Weights of a small image classifier.
Model: 7.46M parameters, 24-pixel images, norm batchnorm, depths [5, 5, 5], widths [64, 128, 256].
Training: 40000 steps, batches of 128.
Rows from block 10, named by matrix and row number. Rows with one number belong to one channel. Each number is 128 + 24 x the weight over the matrix's rms, rounded and kept within 0 to 255. All counts start at 0. Numbers have three digits each.
# convs0: first 3x3 conv, stride 2 (model.blocks.10.convs.0.weight, 256x128x3x3), inputs 91-103, a 3x3 kernel for each
# convs1: second 3x3 conv (model.blocks.10.convs.1.weight, 256x256x3x3, transposed), outputs 91-103, a 3x3 kernel for each
convs0.136:108098161097105143116099115121106146130092095110138150099118126105103116113114057119174176126135168132107149109128129140117132136169100112131160093118151142110096122145163137097120102115160138105138112139122105105120115164135118131121122115141099136107118123126129130147125094142116119106183114069106124138116138121122125147125153124129120131149146133
convs1.136:116135116139145149110138159138111156119160133163131132161115102094137120090149154143128138150116145138155117137143104126146071107138187112102122129107113116135142140134075193118162137098132112132193107167134135125139140127161126138151090094070142130134141120144139125117111128150122127114126134116101136146093079144137109098146117150156125160121095134
convs0.137:116073121110090158153118077114135109125145155119110115169159128146149108128085085115143126122155143114145113159110151116134171169137139098145111103161135131109140081164137097095130091120120118114160120133147098127131114131139125128129133126132096119093090078063114146158086155149141097127123111174153108101177097051166130096094123113110144114170150104
convs1.137:152109111145115143139140097128112147133153118123143113130122142137119097121126123150095102131145169101094099100134135141133101126134109103098096083112083107108074144129120089135128130124144133125108167128097139152120151108122138098111116142115126169181118125116162133076112103144134144124106133097130105133108130121113132127134091136124145163112139113
convs0.138:111099068111065076131108127109115105118149109126116139110134127117122111128150117109113082087132110111119109118157132132134118147119128159155181100108123125083112126174163122131119106124131076124115107139132137109119154101101124133115131133134110067171135095155127100106135118144154136160129133163138141139147137143124124149178132139139140144123079126
convs1.138:114097144155137163136090139116137180150145188127158156122100102175099113120139146149142120110124105175126143144138128144143159135125127150149124123144123113147131123119131107080154117156183142142135158130146134131143149117127138093132146160159129133135146096133119120104112128140122121097137156128100100151092133138092091131137120104134145130144147124
convs0.139:171108157120149169101139140126146176077119185073074124120099153130128126118151122136147160134135159133113136131141151106128150129130114075083121129114135155152146121157101146145142127147122081176158127138160121114136127146132122125105120125126154135146104144149122124146112118125123117093133131098111085095114089138141097149093092101119103113131129166
convs1.139:121121097142089151118129110130141157107099114133085079136108108147158141112133120111096112046125121150146155116148145161101126184101108139116114128132113110118147134114124121111121114129131113171081114167203121110131138170111114105164116167159096133099140133162097159141140097126116064115158149102144125099163111114104124140126135120120132201134152146
convs0.140:132184138149125173133112206162114135133120122104096108111098118078123128097123132122112134122097115125110097103077135127130137104139138122123143152138176119097137152176119146134051101120118102139109142151146134175158105129146102113138116106127091129138119115159133143151110123094113104125107127146122139143163123161157123150145138135138153163118128115
convs1.140:118122141170132141142142136109134143111118119149121109092095110125145119145126090153100111132081132126117149094068092153136105117144131117129196074098201099133176130152154115084160108130143142130151117132141085157130121137111148167114117140121136085026106027049086073079107122128108121122120164099138132165100101122125128088154128155137129107110169147
convs0.141:178127124174122205142136163091112158119089117163120099142122155133129124102138134179166130145153119171131112131130130115117143159072130089111131108101136117116163121141147141112153150132148133106093141105135168100090126120116136134140147115073129155166123137154139138129139104071120157115152086165123163128113131135122115140137102142129132147110107108
convs1.141:124127108113135108104116140142139127126118107124132117104124141133090128118118116126129122121134111106134089135122144140105126155117181112161177106118170139163152090141175140157119112140098112159154112168113146120127117136133113111125102108119099100119111087134134158130121106118153121091133118130112148129140126126139107095106147131116133130126167137
convs0.142:176124147148215152154172139152163108155164129146140128141104126136180128135118151135162123134152087120134106159176155108116092115117103120141150108088097159101131132094134090119108107124114158151124173123153144154118111138134136133124146133128112107106138107125131161144121126134137135127142191086151091092184166101176149113129103096135123108145145126
convs1.142:138118089133087099103131103119102138111154082138095107129110100124156126133164149109097120070120148098117106126099136127122151121135129143202140158172098169186155118164127108109094087098127116142111162132066110112157126120177080116140100113172098116101119096066158181118123108114108105107143190113132151167139097125144129131131103111137133111132104087
convs0.143:068069110098099132120097170145141142144125148162165184144102135120108152102125171120138136118121122113117143085117132119191152078088128132102112111078124069101105124145136104148140146134124113109089155129136123122110132130138122136124134128138127129158165144123164153134142103114150139136115103140113101127089089114121127135154136100151124114136158135
convs1.143:120130120101115120140147129126110103126125162113100117121127111135135104125180120115152146138111144151156127124085105131151123097145136089131152081101120078093092114116111143119106098115131122154165166152092132150096131154122148182073110078047150115146151161134167118140124107132135079120108117102157142139134151125151102099136107125114107161132180162
convs0.144:098126117130101094140134118095139120111205109136148152125121143123140132150136120131096127121120154108116099116131122114084130110086148157123136156127054140169132117122141147089138119091075142143152118123161126126173129137147135147114153146093118140126154147143153134134096115066117130119175166128122118126119107158127109125174145149117134143117148136
convs1.144:107151139122164131086079103124173155112124128135152117138107156107149137075158150100149122128111138121108100144079108149170136141148127119120168122093159127119175124160143098130116115144114120100127181130088106181131124117139112143123148154147146108108112133118085129109092115119137118138116102114149136115141135137135123106111132130153122131129144117
convs0.145:107079085108097082147093139092102112076079100113090090148161131131147131116135104131118099140151083142128102116123139106101142130094110129168154110130104110104091144115133122109141138129130119085119119154142133102135123138120140141139130122106123154132153143121116130094135146111146126110131113139149133116131146146123124135070082106130126118127106133
convs1.145:101105143095103105132119119129146126118116117114128157099097118145156101118186108166165143093143112125131131137118108160144150095132101126120112140148122131152100127158122132117135126105128144168111111162139143120136109126127130121071092076076131143125145167125136142121135105129130092125137105134158149167118089120111122117124117127110144117116163149
convs0.146:140086097124097090129119134100117138133111144096119108098158158106143145100209141104128115143184142164175107142143121115153196111123194113123121070130129116115095140142129120115144123122156129120140134115162091126152077151160120161147135159166134132086120144146164119123152067123113122142109142134133143121146156152178120116125098147148130105144087073
convs1.146:130101111116121145090069120127133140140150130131158223133074108145141108119103130163140096130127164159127103114159100174109107116093128163167134178131087167137136104135109120160128098106136087133131118110123135140100125126139139121171104156112151094125104120125116127110160143169126121072107111125102151143046101055075141136120114167143151141131159083
convs0.147:116163149133133116111153127074130161114140156104135136136127145109104133129104137097167147154133121153147115166201153128096196123099157152133149126127132147081100117049132127092129106069131118126144101136173085125138139105083135133136110130156092094108111134153156143158098162102133142124126077144149146129128124129162136124143139124149153161132153137
convs1.147:132099120121126130122104119104108116140178157153147143151099119136146132109140093117100105104114139098158135126110093148182086095143132117105118121098112123105159143128117105105113124134160070122131121101140141133098112125121105107121111130151128129132100167137119147091136096153141088135133103168121115132105104084141108064153118110138096115130111117
convs0.148:165105126183134102157133126113116115107112146135112127127134104152108072137143093119117130134085116118107090143124091125123146128166090119115122126148153152141155157129140131094108120102115139120145165109139147115124120134110123129139151102116134038054126093076145090089141133115164138120138168148149132156124112106145174147130134124125151186136173198
convs1.148:098132110113118126134162151105107123124181134127095107134134134108130144137130067138105153141097110126120119079115180121102120105174104105113080159155108148131116127133142171136076155188117099138158117155089115120102154122177148082090128102124115115127137113131113097119153119109142106153149089103114128154140119139165129132109122155122134155123166141
convs0.149:142126093122115129117104133133147126138154114119128149107097151120090126118113089128127142091132147140106135098094124136123121129093104091089107123117106136119131154147143127103135061147130130125145131176150121138144154115127110133152129129144158099107143099135166123135168111146132141151138124153096146156095136182118117147165133147126118126111086131
convs1.149:120149117136121125122130127135134139108134116113118093154124129131132108111125120109130112161104123113149104119125155164115136116122100105115157116126128127140147147128120141152144109113144127124119112116113133111122136107118116114159127164158116105054105114088115113108141117103158096145125149141105107125120143145110132167141113158110098163124132122
convs0.150:174168130117117124115125131141108133133093081115165092142124151102149184102142110176144149103107111120087111116118132131109092123146179148155113115109111144102139143116149165145161139126144118141133140151127162105142116152148134130152100122145151165136128108118143135114129096127143178160092173129101131120121136117127178129155149152078132121115117107
convs1.150:153092117120150115147076108120158117161100176101131116126106107122126191094118122127169121067130078173155122122135115145141154132125130116112065106097078092066068088162156129156163143155155125165140118140124118097138108158129130123112132117169134137146168175113141092119152123153098108109120111114124130117131167104124117153129155138132098165127134120
convs0.151:119197155171115113152106141108166125111154162103136138138122148135132143123160141145123113123122091138165116116119117103110128084135166142138128129114102159151112135175190170163176153166178148138150135142156096154165136107136120113117125114167158089118130092108117108122158167134135185123152134090144125159139111080140091080139117158137154172163177152
convs1.151:148105167138116142166126103163124127134089116095073125142133148118116169151094153139143138110164120133129162125161097086091141191100158117141097094133095098097114147115129174087127154152139114136114082092179118105123111154137132119118135069118108136111118123087104099125164154135114175134107144122109101093153174140155120120138143122153136117139041104
convs0.152:181133126140097108155147111083091140146148117142158115127172139132127147173121124099129128111151143090143099109155132138157142128123130126117132126139144133122120135146125128088099098086094118119114106146133144183151098124133097084076131117127160109131139139082117100090118169122145192100130129105138148143106111114100149154080113140079110159140166145
convs1.152:144110146130116129139139132145176154122103086159100147125090155098149145122114160121119110124154178097174115135120141142155127112110108177129120149131121139081086130115126127134170114097118110124149147073153126125092135155110136126131109145119118119125113122154102138153127108190111165140115067099094115109103142101124095093145085117144159096130081132
convs0.153:133146143138118126144115118133130122111072137098101103162152104107125138093122120169181139167138130142184136143106100145135087147099128129130165137129138155150143172154130141182158155170156122119133085106133118129152124130121116129132103099130122152134155155129161137102100094116129121128123103149147184129137127129139145174132154136119097155115082124
convs1.153:072103146126125117149152146133159119137151109117154191130119102109105136115157103116125118145122124126102116122123140127097144100144154154120144140135113131142137121101119131125119151125134147115109137159159106164143154144141127126151115099147113144122100127164137141149108127115102161099121075071113105114126125140122119170120140135154119137114121151
convs0.154:133153172145118127126140165100139085124115124113149178119106156162167176143129126122134089133169120115137102136119136091086119123125134097086118130137138121150116111136154095096151135135130111131137138129117087130160137134150112156152120122153123120103160103099158095118106115130131123116159078088116138151102175166137147132145108117096124122128134094
convs1.154:158146159135092126169127088148115097120127105106094105159166106103089134106149112151127084180143079175147136112158166131174114170089175134138122136160153140135113147163158115133159137149153125116126145143137125124126132092110133102081169157166124139144094176153118117119140138103136127132129112103126155166182133146141107106115165103137107114124067138
convs0.155:156119129124087151070077087128098152134096132095079084175126092183108140089074109112127100139145089137171144111120123154105132128116130081146150120135129107102090104132127149142092133143123094114122122142156143143139141130152118118150095124142128124118146100124126135105146184134081162166093088140155198154152148142154121115138151125125109117101088122
convs1.155:120133102128127092146144150165175169132116139107156133175139155123076083106123139095117100133115139138137162116158131172134141153129130137094120149149113122144116157153125143133130106132122123154103153107141166137115131140089116095197100171173146122097176160076147145087138125156130113099131094136142119137123115116101124108102132143090119177140129115
convs0.156:111097120102090127140127102129110104137141089175165174131163142105162230123147126140158138144137115113128061155116128130129115109000063136116099141169158122178206114094142116102065133107095137150162113138161120113128149140148126177164131160139101109073103101126126100149165130123107108212095135178132088104149120156106136101122144155085102063122093113
convs1.156:150143147128084106147179129129135145143089076157151113141117120140150085144105077183163120128107146067129130095163161125165113133143109139146134154142136140163158108155160153174133125085132193096106140096105124114100136158134144098091112132081150149096157093112109140131086114142120184119145118103154146150147144126099095103106108092112161155114147159
convs0.157:123151152131098130153113151130107099142100105122134132164137140124160146153146139113112106129109103112095116181152125134112112131138122134141152171113152147103100146134156153150111110151124098158140135109145131133109135114123121152134134085124093102118164134135165156183153130152122126094178129133113125196153125138164153139137147126161157137143169154
convs1.157:137108149146118128139118144126104168122088107098136135121127135121132135121142148134141165108122172106087123108104114078162132110123112122154212058120223067150153096126115140141123136120134146121116121150156131141137121120124115152134137108156128111131090058058125080082132121131127092139115098139136140144119135156106109127158126123143143149135128136
convs0.158:107114097109160161107112136127125096140143124116099084163120118175122134184137123133116132134129149139100134088129120096158108149116153126142107138156126142134134180133172180133173121172151076113128133122122132102127120119127143127110131130133131109127135108123155099132123130099086135132105105149117143149137154126147140128139134140142178137106103099
convs1.158:142125150148124131130160136125123122111181147137105075122132131123077119104123076064070164125148143105164109178153114142140127138097077128110093138104106142127127143128084096082096136120151103135128140159107146141096155134120093139150109108130129121103144097069151103104097143149103136143129145149121169136140141134113147165131110151142161159136131120
convs0.159:109089123145146121160135113123145129140108155131120160108155145093112115128071131159124108137117149131169145134143161155122162107136140125159070146152114133160120105133109065089100104121092141089109158117109140128116142162163120137143136114143126137137141120147104106099134093165183120128142124157115175101133146136161148143132138126118111081141142131
convs1.159:116143103118104124111124122116146096118099056154146146134131130123123129111144138090130110123109148115118110112112126159116114118104157175182111163120055139155114114130142119137126107146147141139118140141158121149112121108156120180184177159140119149144120140135115144139124122101140157122126117167103144117125101112130117080103100123119146137111107114
convs0.160:095118149118138133112124120115121098091101122123115112116126129165160120146137111134158148175110112117114158137114136114118110113098121109112106136162120144134122155175128130157132112139161137127136135138162113107151156148136116125110136121109081073110139104134164157196168119125158158126099168118069077050114117120141141112161147141182169136151130155
convs1.160:129170165122116114164152166134114133091116143081113100134103122136132157159161134155130116158135146087139143115154145132145209123161082080085133078074117093059115129142141104118084130140130149139122111121117085147124145110150098147117133133103118173188126137167162147119091122085114086161151126151127108104111149143108142136150107157136146113119103077
convs0.161:125151154145123119124098144146126098125129135133121157120125172133156105139145113195109119142106126110113142134086121113094124134089105107145139086105115090102106140144141130112095127128111131162157144125125157163136105163155146118119119123132134091095111144096108132138124123138135117127142122128142088116146159122118138133123115132086090091142144113
convs1.161:113126136127135150119126125113152160095100133160188149080124159155133146147103090114101150143139160152176125124131067122159127133201161119115134122130168138141142107096143168143138146198147161148171138143131124101109115152133114126114117100130095098118116121094130195131160139134111092087140087095138113113143156152096112128111116104133111188116159145
convs0.162:136145119113147107110144106104113083093093125152175162163151116158179109159179109109090123125116096124129111096173148111126140138129151149125099131118097146141150120120173110143160135096124119114114104125112113113121118149168123148160114136165075084107078107104124073110114155101119182127131111136131154099159141123172170122170162141105102100111120112
convs1.162:127128156120111093157138119110084098146133123122121134121081130098151114136141103135112146095112126124140139141140110112065154113110105124137109142183099146208148109094171113096082096137108143136087167141120102124121125098125142168184139140107111102044104018045047032117127141134124109077131133144147154140153098113148088137130128120108127097111163153
convs0.163:099135135180157157169166138121107154178146130121129140114124107154151138128146128136123131118141122169147102188194150138120131107110138121123132093122093090099102091101136096083069107069123139100093109094144110108136155126127157163145156188161138156123109107108110079115120141116091142074063053121161161148173148150121097131092105147144123143116134105
convs1.163:116132141116127118109127116114140090168121095172164133146146120115086092113157106134165119150134111088104063098101147138095164126090108161148125152151138159143141157141120121116100112081092110109127123153076135171116142162159109113057146143111126144119121128108132110092106099111113125170117124119147141159109129150116080078119118109154133116122129138
convs0.164:167145128144123148124095100145117152122143157091094132116183115108128144148102125132148138152141142145147095152131135125103082158156127172150148199126120151123115157145171110117164124117146108141132126124114101089107147116110132157117166124145160112119145115115128157131131120090073117126115104132123125128144119121146141139157151114109128137122117164
convs1.164:123142090136135138113133158125110148138092092109089088121102147122117097127097112131092119163101128100122122145103173123131146102106117055085123025098123058125124128103147142138160122121133130120134144080141112152118130141156101121112103093073108139109109089089083021050088115118107130134103091085146146139136173136170147147140115127089095180094065125
convs0.165:116179164122132127096079107095145148119139148109136161170139140169066133131097101154126127134108122134104153187123103138122137179158160130143123129125116112087101140169140125148162129130121118164166094143156163114153125140113116109093097134095097106143122098161112113130135138144138113105148123115140102092157126122124110124089131150127113124119137106
convs1.165:118114122117131129119159140162134141160117181141189126101099109099120164114135142068104137114128123140126126122089114132125100110146165137100110139112120120138124142141112143101108150107119147122128126145106112134120112133132114185201103124114095110120123134160150172156124140112116164139124126159142131134121139106144115190122114123141107105096169141
convs0.166:113136141133148112096099079098140126086127142109178165157138119143109117124147139125127132127106132155104123151139141147117135133090093130090120088119109109156120137157138138123124152135117104135131116130114082171125143163133136154122155140121142157137100137113115064161132110122121111145146186161156144155135126103151127142144127109105119113074122134
convs1.166:099133084115072116170154162127109128114088073160134152115133138126139147116140144085166161100117103116083162108087114143151143130127125110106134147141136115118128119118192127119100118082132135123127100131112112121119113125106154117138126137137083087063102084102127134129131127162155174147102149125137127133128070088137116129120132127121128141125162161
convs0.167:096106115087115121104145123125129102140126119142170137133166108152182111154144152097101146140102134163141154163137115104087147151116139128169122132159123125142118104089111135103104143090110145126068167102107127102105143125106145163099130144141109098127108131127153149096101130130073131112057093106137135141131150116140150159103118125104103081092106101
convs1.167:124140118113159103089113131133114099175159151107113174114116173128079086142152086127113151099146169110125135110128151123074151114138172088120136097121160107081129077158141127175104109179135128105181154082136096170088151133168103134103153160123166161161185146122112099088157163093144113133170087103132093112141161102126144156113103140071156129076168112
convs0.168:117158148169125121174164153152124170133124125143122111125101133138140148172156106139096124148111106173127105125090131134134109160129119116121108132125124126138128096111138115116123102120132119186161141165168127114149160086136164107130128135161100132171075119129086114150106107103093123152124136109093088103136123133168152105189184142142158155152138160
convs1.168:137107096133099107135094140124113110130133123106123125106116114114124123149165110093112132136084143131147144096100126110169110134155107098099138113125142131145158141132127111103143147103111108114119092125101147157099121138152155126116142151125119092092141100087116099085164130119093117150130126118123128117144129135153113133117128119115128088118157093
convs0.169:105125093139098104110118127145102123111129141177100102156130125119138135091169127152176138126155152144150109128118107132135182112135176119120133134107130138120142119099116154132133160149104145157104123149117082117123151158117141183156122115144138134129093104109103151128081121138134059140128119113143093101160113126149123137146150192086089134097086105
convs1.169:131091106105133187083136101131114121122102109164112120117125138147137170141116152152150134077124149155153145110165122123139146115124165117114150161126177141144159103142123181115111121147102134140175127110145127094109146150106121104109123109089139119135144119112129160098152154144066189088112141060144099146078144097073119174133132121127131094144147157
convs0.170:102096130106131138166143103118103103127118152116114109154172133177109107155126115116118115135105095145150130121138125116136108147141136153126146127117089138153154136088115136089101106095132104071133114111117143132136134132110126104136114125141108094091134090115129155116121081135135077088139127107132130092125138106123095077117135133147124159130131159
convs1.170:117160147094125110104145140100124072083114148147148071134146115066086124145134118104124130148128167133151125136128121140114090164167137133070091105085111115099126134108114101113142112124153138110135125151111127111119131166140116165137180144136135130153115141132133170115125150130173149128121127113153141117136090113104107141123142145133150128122110192
convs0.171:091131089116148127113095110178130154144136131118144121123131122087088091112157128079093116115170151110116101174153145129114150147162156156159139159128156140100145137124139102127125113117148132120117134145144126125149142157130121112134142129119075064059053054081082055109108115149135109122140105111138169164152122154138144162110115085142114107139116119
convs1.171:136130109122155116163130138135138127125121154137157144122125111129140157112131079120114108084128119150144139088114122153091160154115169152138112175166070144198152129112131141126124112145123163156101169128108120136106131108145149117137124131132101065056079041056098028109147126140129117126104128136121154154101104105127097097149131150128127127144095118
convs0.172:160157120126148116134122125129135165115114116088096101147157122110119095127113118153117104146085115136109103129133140140091102113093122092137139122157139111173192130142121155119125148101125115163137115159152131104134160140122150135088131139130119157179114138161129143164131081124131106114057083127131129153122120193118154139091129123107131148135150148
convs1.172:167153113129121138140128136123128155109162177106168127170099141128125155148143136115124137156110126135165137097050144131157112154132129109144212140141236218211226142120155145165175110113124126102121105143128143122101172128121140139093131110123094049082116065108084153136112125109159116165115092140120164171101128140133107165134135155152111151132115098
convs0.173:122107131135130152107173198147144162126106120132154127109161129132108117144071151121163144132159132134096111099116116090077116124109106124113141126102123112136132168145090178134120137119151143130142134131148135104129125176148126155145118116139155097118141100125089110100109127181134142118130135147112126153124138157136106106133139177132174158149118144
convs1.173:102135130119134143085163112132113140127159054130109070085109134115160122129169106102108099151077163116174115106119119131133140132149117147161119127145121138169154125133129132115150115113152092134135089093094125121129125128139110136179142125145125137110154059084144145162116080158076109131102111135142152139150111115124079098147117136134105112110076082
convs0.174:118140136164103120142102123129123150132194137074104134145166137113092122138093086122125130114142128142125112118130155125138135168145142152189154169109132110115128110116148162154154143154142115158105113123107120086106134126115164108090136099106130149133140135126114139119180123109134114111140153095106118141124126159139148124163165147167135090137160130
convs1.174:132130144133150195108095108135138135137161131103124055140099131102140132127158105096118120149142091131155123115148121120123121122120145116106124118141151115116122132108127099148137139134125113109132131138124116115148135111151110113119164140147108105134109110113098109132109133126133089118163109112115088109106131119143114137146133154121105134120103079
convs0.175:154167124146119180156108108104121077136110050145147105137118125139096128123108132092159106106152102109137119191139199176118134092117125103123124096119119123106111171128163153133174148139099116131126129134105113144120156121117119115087095130116116156144111153127115141150162089116168113154138104108138164175099090139115121125110097104117125090135157133
convs1.175:112110147119132125164119119136116108144124120125177163144117142132114097136143111100139128120091136122122087133111158132142127102132151134104124150113202163129150139146139126117078123108118146110116129122134140167161156099100113096093145100139094120143082145167086138127144109111140127156138134125123114167144156152128144143146135122113097108119141157
convs0.176:118140119156184109143104111122097166138080119134124127105092121097102105142127162130118133134133132121127128147126146162092143154169153122115125122101128145149127139157120155174115139148128115142136113081111113125137126121130115108108124116160119151164095146102120118101147124143128119107149113156126114120113139142148148143106119131136128111153101077
convs1.176:101122111118141107121118108123113097083088103135137162107130128127126112147122132119126085084140086155133084113128132116110117109135121157152111123129122133116154143133104129148093138136135116169127101105132162115144131150088115103081100116107107114099093114121093149174169112123107134116121109121145131143132083129109136134132122132151136099135118180
convs0.177:157111107136081136113097147120121121134140122090146096119159134118116133146168134134129096132136128152140144094134127119140116096106085157130133121129129093098130138098143151123088159120115160148163114155204107140163144153159122147124113142108136119123127099125087098118136124145123161125124143110122144065152143114137134133117113122115130110151165127
convs1.177:147107108095132152108083096150125126114061100107153151145121098153122111179083101141154130123099095153138104118141119135153129116134124154161180135123130155162146106105159149130124171127159107113102089092119174113149125094112111160117154164130130140144158114152087152183136132104094121116097108120093103092101125096123128113104123109150184114131148138
convs0.178:155149121132120144143179138123118126112113084115092108124099111168136118139143121130108129176139101106152125094094125130107098130101114134118142120124113124089123118156133137163215158123168101122084087123122137147143148123108129110131134115135106121152142125139144174167146144111166116121140133124131164139114161163102132109122130134139136110129141102
convs1.178:123112130129089150139131128134115154104149125126115144099108121123103098137122121112128129074061057176168102153130155092091113114060115118120137100102148143147132124156126145139098134153115122146080098201080161105133146065118120120140134115131138131147115125113093112124173116110119110134108082107158158141144139137152128117123127165138159153144117134
convs0.179:078147172105137131142139142121087129125124122117129141104130077088110118139091122115154166125151129115147137138167172128151117155113151076075091092082097116123109142167160122100170142139140106105137093100141142169141131132114119141150133128112177096179129119147120095076141081128148136132143094125093095121113101135102099123090108141078087128130114149
convs1.179:108135127121108069166114138136126090115128117156101164137119128139138115139152158153128126135129153138141109114122162112106148115150103108128140111140104117160144150143099152131130108094098115123127152092135125158106123126134108138138132165128123157123137156128126132141134123118125116146098105140124118103132132139155138152120125125152130093085166084
convs0.180:122162127133113109130147121149167143132163133126120110113137138107120154128175122139113125139136117126151143133115122087122104112114148112123117138142138137180136187135111155133147152102101128133137117151130146132132136113118137164168132137139165127142136103097109150114111120132147120111156173117158123099158127104111133140159148159156140142176114126
convs1.180:130133149110130104112124112109149143101127176134099081159145140123135156111135128111142120141099127160175120136118113148123184181161108138141137156176114126090092128078119116148117159120149118121091137156077104118113117120137083143158176145132152139127107131113116103103136112106129109129144159110120124122135145153152155126111135132121124167128084092
convs0.181:153127125161147113159138135063089137093120129155156138099125133105085076121110109150120119122145125115106138107086109131159115106124142157145122155102138125110139120097129122131155189138114100104097096091094095118138129134119119139122129138144167124134157147131120169147103128171104096154167108155160133109124138120143135129155165134114133096149157102
convs1.181:107134136125122124067156126114156124114117132124143106110119160131133131105144188096080126136140118117111126148144148138137165090109113135076177083085173049105155156119096139168143136125121098135126130080146119133120137140145136098174130121122131137123090095082100089094125145104136104130124143114126126132125103149144181149142147104137105095130091151
convs0.182:117156129160134139163090118150146161122131156103120147100142156121180154132154160127127156155133143168142161142146128123147115125122105114110103136123150156107133157144109158156118142154119122138106120126125128170142130145135130114142130137138178178169119143161131131147144123172115124159095089125105121130133152139100123156081108123093120149106115147
convs1.182:143143136148091101135103125147136132102109102131132127140102160121142123130071121114118104120129084090101106107123150085115157124118132104163165094146125117113128158119124161160124100116116135127127186087160091132143138107131151120109147129131133144135153093167119141194119131131107102104120103076144121141188172115084083090127138153120071116139081095
convs0.183:115102086117056118116112121135132130135091134151104152107112143099107147144136107149133127170152103156161124160157133152134093117130107145159149134133147130150133119100126123163163107140154097135089128110096154103125123118124100121085114111117121130134103118142146143118106104093119209086115162124132093120133136136159140127125116124111137108130110131
convs1.183:115120134123132118149145156112155122100119098146123142147148133164168106104148147110097109145115113135109115121109154108096157132064125159106127144126113119125145157155117122135158112124180148102120086107101128115109126144128163151112134123112115120146079126163118149142119139148143092195126148126102139099101076092130120129133125139136123100109106127
convs0.184:152108057168114099152115065112187154116139128115171106141121145176158118140173107104127111126130123155115129148125143095105114120082139097120104160109072183155141097094093118155125098125167143133144142121127124132137135161167120159113124112106105111118123107128136100130108101169103112142068108111133130114130125130135119125138061102113100118099092116
convs1.184:137172137158132111113115100111133130135173125125099091131126120114104158126116128108117154138103110122106130132099131091151131144133125114077085093118109134161162125116169141149157101151142132093131147069100123126139129102142116115097122103147153079089120135149155191118118165098159155138140127128116108117113119119092149127154150125134070128165129106
convs0.185:131115154161148162156103099136144167111107146114095119169141098138109136155133094114120157090096150069137132143111118134087099138126123114118128122111133158138120137132130130099103127112097125125119161136138141121113141136159108157126120128143145094042142109079133104086180162150148127112138132127129139125109142149074129140135129132120104122115115100
convs1.185:120119102080129162115114103162174149091134144120109094140128128120119126147118100068121136146152112122124089129116118151138099134143171128116132158126162133062130112131162109138175123115105127105123147115123140112126122091100117097149109126134107144144142151132118124095107109143086107130133096128110132115125126111111119119125131129116131150109153106
convs0.186:162127137133167092137158131123146120097134140118113117146138110145116117090116128151129116136137112163179129113075077117110131127119149111133163113139170110123130128141159160167189166172156151156137153117111114144120119144116146148151139160143109084130078106127160121132123087118104084116064073133100134132089110132092111156109155189117154150105090154
convs1.186:127190100144131157103159117126122134126144152121118095140092101148141118144108131120145187142145136150087102140151097107097131121109101134137149161152141124153151127159087182167135105140123153103140158106102153126112138110132149107137120094109126126124130156143138163158137192149115103120120075109117143156115171138129168173155153154139133122110137106
convs0.187:121114099155116108122152083097108130131141147135146117136104136128084121123126122120119121097137105143123127174132103158149115155146128146150112136155172102103160155170136130127144136112145120117136125125124110096115147112103110072097118124101091129158105077150093067109153159138103118118105143108122127098126133181153119154098106138129110139101145138
convs1.187:189141160145170121125104095148150150152143120086091071108102105118089129142152090140119120101062096117138102149155128113111134123113154114138123138126164124122158124125153129089120124115138115124144126104124153099151112105114119088116169145129119103107110136112138154158138165123121120093155117145081084094111118128131169171151155121109146129138117075
convs0.188:122098096112082096120095080139131112130130102126112100110073135118133124151132101140109114109106123103095152165162098091113114112110124081125137099132181141171161148133105171112066138100078133155112103093091115096086096104149132146146139128139139176159136140131145185169135141145129156091163127101112106111121113100110136111136144130114135145106057140
convs1.188:106105123104146064144146111132159137175135111129113063086149142144183096168137065129134131142140112141161138145113110189110117125139110100157147080134148119147139133098105135146118092161174141139097141122144113110122091148115138179130166137153145136125113099099104149116115125095180144126147135137105090126075128097113119108119125130127208189124166158
convs0.189:118120142113138137124076109154139126109115168166129148112123094144147120155134154139140092165135121120130148118122169129098134146088109154162109084107094098067096129165145135189166135101107103111126146136125146169176112103120157151136110128158093113106117121088107095071126110160097106129132110135136084099151129109121110082102141100151137118118126126
convs1.189:145122117124125145136154092118093082125121075093145129149117128129126107152149124157179124143134105159125152135171136131133092125115112167121116162146105123104130136152153123143123120121128129094149096125098160114103130098096124124119158141116096142143152207205128184163120133134135104160146125130094120138115121130097159141160127146135120150128119136
convs0.190:058160161093136143132170169098130171139122086123160130158093114116107134182117134148145120127170163128132130143109089105112113088073131109139136112140134133164144135133151139096147130104154086164149134133145130152136144119115125108121127135109141103117072106123102137114114164130077149136121172102099171157136145133145142121135128141109120138157162122
convs1.190:169128089139124106153162123144134110132121108120113130142125151104118149185086119132098120136110140168121113119116105130180123117123125127119109122114111154119137147119118132123148147136191104092118114104122175119134104094105109100114139104169126116100135092097129115113157092129141152131121130119138115113156141064136158106118084130172113173116072147
convs0.191:132128124090107120107099099166163127149141146117134123118127179147118111125112097152120165131134095097114095143129162145118142140146175112086131122128170137159143119137109143160167161136140071082117085147168132177170124142151126084116110104121102091141092092132113113108124128118131078096164135098129119112123130170128134138098135133144143175149153131
convs1.191:137170143143135137115147116104130103094142110130131124160139131108182111152089092129077133162163094176156126120140116063094105105147180164158117184137115196162133153135135141142138094126128123099139144066142115141132122149128105124123142151147157134100125157103111169120103156163140169146149124115110168120134179127164121098132149125147139096120053048
convs0.192:139153117128126094127141111092108113094122126161145121160168139145126077112142122125113123187162142171144128106145152077099126133121131109143121130165121160118130126094126089086137112097113102100084133119136134102167165190131148138132118114093155126113129119112118098088097114119116112097126125102108126129125140112145113131147168147110149154094130122
convs1.192:070096145135127137110133107135137181126163145107145176123107147133143162100150142145134143124126170132086192128068158116117126141118147130115129152134124127108130171137093145116104120154127122122164119070137100156147144134151156150134140179148118096128130133159116153184114138116109089163134116147117134114092147131123096125120141104119147131133138141